config.toml
n_mels = 64
hidden_act = "relu"
kernel_size = 3
init = "lecun_normal"
beta2 = 0.999
learning_rate = 0.0035
eps = 1e-08
max_grad_norm = 1.0
max_steps = 16700
epochs = 82.1
warmup_steps = 3340
Rows from block 9 of a small multi-label audio tagger, named by matrix and row number. Rows with one number belong to one channel. Each number is 500 + 40 x the weight over its row's rms, rounded and kept within 0 to 999. All counts start at 0. Numbers have three digits each.
After each channel's rows are labels from the 100 clips, of 14976, where the channel reaches its highest value: "strongest on" is what is common among them; "band" is the frequency band that holds the peak. Only what is clearly more common there than usual is listed. The data: simulated sounds of rotating machines with and without faults.
# convs0: first 3x3 conv (model.blocks.9.convs.0.weight, 160x160x3x3, each kernel summed), inputs 80-159
# convs1: second 3x3 conv (model.blocks.9.convs.1.weight, 160x160x3x3, transposed, each kernel summed), outputs 80-159

convs0.1:492482469548515519478414505473549520459447501537493499480543495480465526541510513530521430453539450499475466546497432498562518431521493435503528520508567510498496485501560485483479441434528487490462513503502451462538484460481428522547456553
convs1.1:469446528441487541512473484477468489553537442453527545538476483519527500499586522500450534481544524555439539500476509513546509598455480530584523503426508424459485530509471445491514437525489467499494524523448528491525465495559471481404475467
strongest on: compressor; rattle; squeal
band: 1000 to 2000 Hz

convs0.31:494446513580491576442467488450546509544522512466474519471480561494565512483507474490472511460510475472466521522533509544466444482523411484468466522441470545466540519522431466584502491497487557496510466445538464516503635485471555416479408523
convs1.31:414475520466487570475480591457501481556476445487456467506450449476512551433598520489451536490483467461490581545544447475541495475552410533558484527511435481472518516490424443463507450478440456463440503547492465499493495418491444444547459522
strongest on: gearbox
band: 500 to 1000 Hz; 250 to 500 Hz

convs0.84:464528473473445554545529495471488434489479461544529464525520473498524483459488533619432499449486491481539474535514496472482513476490559644514471499543480538500521510474449539497457466534565475468520519373489522545521420502411526510502551543
convs1.84:493433529550474550437565507469469505426516514484430485592437495504520546472517467478523472402457472484466543549488541518526552548445435482562581536471477500383480502547470522530486537480483475473448465500537482471530570461458569470575484522
strongest on: slowing down; compressor
band: 250 to 500 Hz

convs0.106:480529450533517557483526550517546461472538486526503516534554558478531497448521489431470557578448454470418562441552440532488564491455505428453410457506513542493477405453472523600489527456476504485506486414479486518485515464485577452481494521
convs1.106:527503491506469454460490491524424469468500522515432472495548451452557574476482516497515519469481490504522485515503459591540442485570577428564572550448500512561435567527456516498492480490528571408482391463503444460473507471525488521475529556
strongest on: gearbox; clipping; text has "clipped"
band: 250 to 500 Hz

convs0.99:529511478499474471440511477542423521498461491476508567424462537575489499492507520527589421483491522463515577524516530500443544496535473494457548550486484472448486457445516494531498493447497571513484493529542504440452581446500544525544506509
convs1.99:422485474515480487477487485468509542477513489518460426474463497521410518520437503487415544461559493455507521463486484509499412545434488496438535515671485489452504464464452547499469466463527467465514427445446451529505468532501536481523450543
strongest on: compressor
band: 0 to 250 Hz

convs0.5:546449516476513546533517508464510489500463506438487440495480478470537492465582475561431486501460526481484560424462533546429456546492497493574504535507471479460521456528476473476527512490542495587462507470483491522471513446505500498530511468
convs1.5:463499444471494507510500538504527503558557473562450493512419517535529489529568491468489562533552573479496598465506531485474555492563554506503480475544508507437566454508509446487566492550540512486532507529477502473458540507511547510483434500
strongest on: piston engine; electric motor
band: 500 to 1000 Hz; 1000 to 2000 Hz

convs0.46:526553558421506534486521581439515469497552509547479547538517507508467501568577470557471490437467491495463487501522549556508435527553520526500487543456493550432566467457478524551473584515433560476410503527529465487542488545442485523493555523
convs1.46:488487500501475498459466523481470518357509465514461485504524465431505447464472460473413492494482491481568526513458545447450524485438512508461515552518483573506482467450504475476482506494530443494545506494489563495534549489525457480525429477
strongest on: gearbox
band: 250 to 500 Hz; 500 to 1000 Hz

convs0.30:496475516491551487481476472526519626442490426512487480524478507502475427486468538448508525478493513464491475406543550514499542517495523523528427533479442481481507484539441539463500508509532521502453435586443465526442453480535444405440445484
convs1.30:506516533552506461529479460515480496568499543523426479501468506517518476500486580428533480603510551517472472488490465535483504490475510608478506499465522507511509488447586485509508517565488470542460569490474562572497499504537459519475504478
strongest on: slowing down; compressor
band: 250 to 500 Hz

convs0.35:468535448536474471527516426518555458448518521481456545521556468444481446567465448490464499548485447436478499516500444496503467514420459542493564485465517559505440538513540489471550576513490499473510576481519600433490510502562435434480510492
convs1.35:460464477497500497443630465476571459484489478491491572456527533469561521525443500459512482488540484479522446469465493492562469455543527463491492546460581418514490470474540459572498473478444480461449450527578526507555476482541520512532427509
strongest on: piston engine
band: 500 to 1000 Hz

convs0.60:488478473508455546450456442518415530414544480476457525486472491459462593556510505465430455514499516515533530486530504457558597494495474491438517504526506559573579529532529523495483536525527482539434467476484452498460502504489557467512428469
convs1.60:476462542503508493475489483518535487462458436475508472451488471437482402544558533493537491526453437499494508499533455552512412472509545460473452503581467518567538454455459485506515526459477524484515513519563451495418506468506448509484520524
strongest on: electric motor
band: 250 to 500 Hz

convs0.85:487464524480498513479418503474469426492536468471510556467462523445488599494499453550497571546549460479407466504568503483506499457497444465463527505607464466495485505556494537474557448436512553534468522507486434565473529525485460465496546546
convs1.85:551554451531500496475510511484482483492486537521419569518552463534425522492588443503475503513548528559495514513446535460545565468527490528618476521511515503454480446558580449532431489540553513513561402466497485501469534456473536529485509530
strongest on: slowing down; text has "room"; text has "reverberant"
band: 0 to 250 Hz

convs0.51:525490544471492445517526544534460534456515480482500519504454479468490524561447547518499474475558505483501589508461483541485547434513531509482601475482454469501471484515528506508545466443553574425463501386471439502420596505520465537486457486
convs1.51:466511424504523500535486466491491510610558489472547483479502482560493474546522488521504544552480471546500477505466443488495504484497510431510485455463480478498468524553489465533535485570487465517475485529457451561484406527513558547504514456
strongest on: gearbox; clipping; text has "clipped"
band: 500 to 1000 Hz

convs0.98:443479486499497484501496464529548525553602424446456464431598515498550445457552517485538532542480524514472475518435538515511567419507526534535494561404519516523449516469441480515533491554536519508467550513480498502518471495561464455432511419
convs1.98:556409605464454490477459437475467486415401471499438463454459490476528439473432433472485469481491462517530454410525538507516494467438429472479491479544506485497525511452515533509560439515446482481478532483488468476572450527514454469465564437
strongest on: piston engine; speed: slow
band: 0 to 250 Hz

convs0.66:522492517475551527445527530563574463493506537532494532476536550478570551544523605505524523523550427501490436428522515485523586446474484483566476467436515483516476404486449469554513532444577533471465491369482512482485451491492482514520474501
convs1.66:523463499457408474490515510484430511481428458518510467499482477482505522407507523529447525463510477467442504465541455539443444496555460445555466491539471466570500449468408520559441471531487517477516487574528494495502519533484577510502458485
strongest on: state: faulty; rattle; thin (high-pass); turbine
band: 250 to 500 Hz; 500 to 1000 Hz

convs0.96:498493449518436466493530489498562473451479493523525516514555532538479505471489484606514491581528456448554469518461463546505478512487397465546397403435520457479580491523518533459550534480443494486533508609435545538518490504500527555522536512
convs1.96:505459531479523437555501445492497465551486417459462483534516563485571542511474511524492449408582485550489513490473506515432411491509472518497463476501550506491444530474542536502546460416432509456472500476511488499539516520485517447513561533
strongest on: slowing down; piston engine
band: 250 to 500 Hz

convs0.6:549501426575507420461547544471492489449433490420525499491475441527472519506511493491452568423409568470524465516492518501472526522538530482545548447472455495526518427480466476533525465501562535476485432490502559475501581557520547512460491459
convs1.6:492437541512439564492471482534490476603504490495459467471539536496617463503434464488610499546511471507469403517496501523483446496554563518487481480525443421555528475477495476495532483512456478507535544510491525499482461561518530572445501483
strongest on: compressor; grinding
band: 500 to 1000 Hz

convs0.144:536479475516475513548457526460446474552432486510502459535530577507502479537546576477444434522490498491503504544555494557472560541476456549509511532504513446491486416539468393537513465528564478515457479440534461521501475506478470507418432505
convs1.144:521502404470487522555461533502497497475447490509560499496531460458603476501498444487492508501474478539471519544534475592519507499539499521485418631453527482521515465428472546476479512537535556441520565495511453530520507545450544607391453473
strongest on: state: faulty; reverberation; text has "room"; text has "reverberant"
band: 2000 to 4000 Hz; 1000 to 2000 Hz

convs0.8:443543501509571505576445392492542483532515587503468491513497574465519501517487497464438545556472515502570534506545487454468505569517472516494526556493449408475531475415487477508580466530546530483534550491517525514511381457466440507522524440
convs1.8:553488502435474494438497504482501566503481529461553460484492433566523552460524419523479505516524452547431499443514452513481468462463480527521427477525507497409461508458416564520557470524508496484451544495475531491471484464504550405471494389
strongest on: piston engine; thin (high-pass)
band: 250 to 500 Hz

convs0.120:530515487500549477490577552487490428555485556485517436492503498539511469476506485523527438435496425562475551567494483542558500433496569496481522424546471499515464443531448452484490459495550468455496494477509497547526485494560450474486535539
convs1.120:432468493465457488457523476462517498552508533449500536435459470473481497491509466526507492496485512546516540587479485531463523542474517530494562542463481582493474490424512491501500457414494450552494483514562591449568511401446573497483526427
strongest on: electric motor
band: 250 to 500 Hz

convs0.110:434506495517511478506504532462504578543504471587464495511478522531519463502545478540553523543508495472504442514520482502495478531517522505460457476464493533487604490504492490409433516484545474535449447579495541443464537451503554451501498445
convs1.110:499548502504511455471495462437539506496475471497466540519432499486475592445460477524465452494472523503540484509481437404539473457510568488467466447474477511479527402515443475487433493519557540443581469519440489475486469518579483487525484485
strongest on: piston engine; compressor
band: 0 to 250 Hz; 250 to 500 Hz

convs0.150:489486517493502419465447502479505458478510480473524467506504538525467457482494545480482486492556468467494534516477497459571485530535473561510467462452419518487446577526436536448599577518544506522459504511470528524440543462503509450478484507
convs1.150:593574491468468437507530497476484504472517492449475472463510586489564509549532509487487490540477499478544465525521537609586436455478541462478539489475578522512539528537569495507451420571483418500508516425532444479437562463499526432479442499
strongest on: gearbox; reverberation; text has "room"; text has "reverberant"
band: 1000 to 2000 Hz

convs0.94:501473468562496444503556494518473481514418501575485591467538516485488468569449487529552427454535458478557450615459462568549562492471464446469503521479575466494549535556526534483455487472543501486538487457423454534412495457455511536531442483
convs1.94:468516485563520508487506545514506570460594442569478578497449462495525499431514480530578483537475505513502486404463475577494506487508556480518518555512479519562474518454542505477500476560528540495422504503534562411606450500519505479526543557
strongest on: compressor; bearing knock
band: 2000 to 4000 Hz

convs0.100:472449524471459456510551518511549487547468404490467519535487511509534529513618527497472528535443537509543480516461548499511516455486516467506511514513478502511509526508550427445469499468549432535460454512575571506499512427512373449512506532
convs1.100:479504532545512405504450442472611552540523541400496500526499594554510525413495472533467464550517542515477524534539571529500513464507572525501479561487477434464542439433436522465555505491459496469517535531501570520459515498481483436492473565
strongest on: piston engine
band: 1000 to 2000 Hz; 500 to 1000 Hz

convs0.89:498519516530482458470523448464485520476475520558517482525484433507516434546452413517478538416421426483582534459476420448453541424508527539505501552479510438441494522533411499430514488499493540429537466470523538504516502491468450446514487564
convs1.89:418476531511526467506408531507516496574522472533495519463541495567460512480483544490541494462530598429456460512464514542537543580565507451463494498472523470470537501507505559517476537536507451472528463547520500463439476487512546498418502504
strongest on: state: faulty; squeal
band: 4000 to 8000 Hz

convs0.145:473488527469484535515466533507502457495525465535470468525444555513490442511583506451484529491512533488527390506505476529602546481412520624464521530446494511514497453490418534484498592496525484499481566450453472516497491497502470460463512458
convs1.145:601530509449502490502480501498413502431489502507509445450541547479494509542501492516541500490531428513530555475451509504497446519513554433466570508517545467481499510466511461487503506497517456508511484463515482484482547483496494477500524513
strongest on: gearbox
band: 500 to 1000 Hz; 1000 to 2000 Hz

convs0.58:498445454453585455577479432446527531600521507468567443523432495464488519522445516465535470576456506481527486456529530515525519498489481595480534514488553444467555529549484534562524483469555428552494495478539475516520460490539443438474526439
convs1.58:558371544510533540554572469435494494490577484500449526558532490483482506475537522516484473416507548511506458519525432565562490491476498482470515486456401414499398546513519547508581473517492527468566542507536405501486516520624542467475497489
strongest on: piston engine; bearing knock
band: 250 to 500 Hz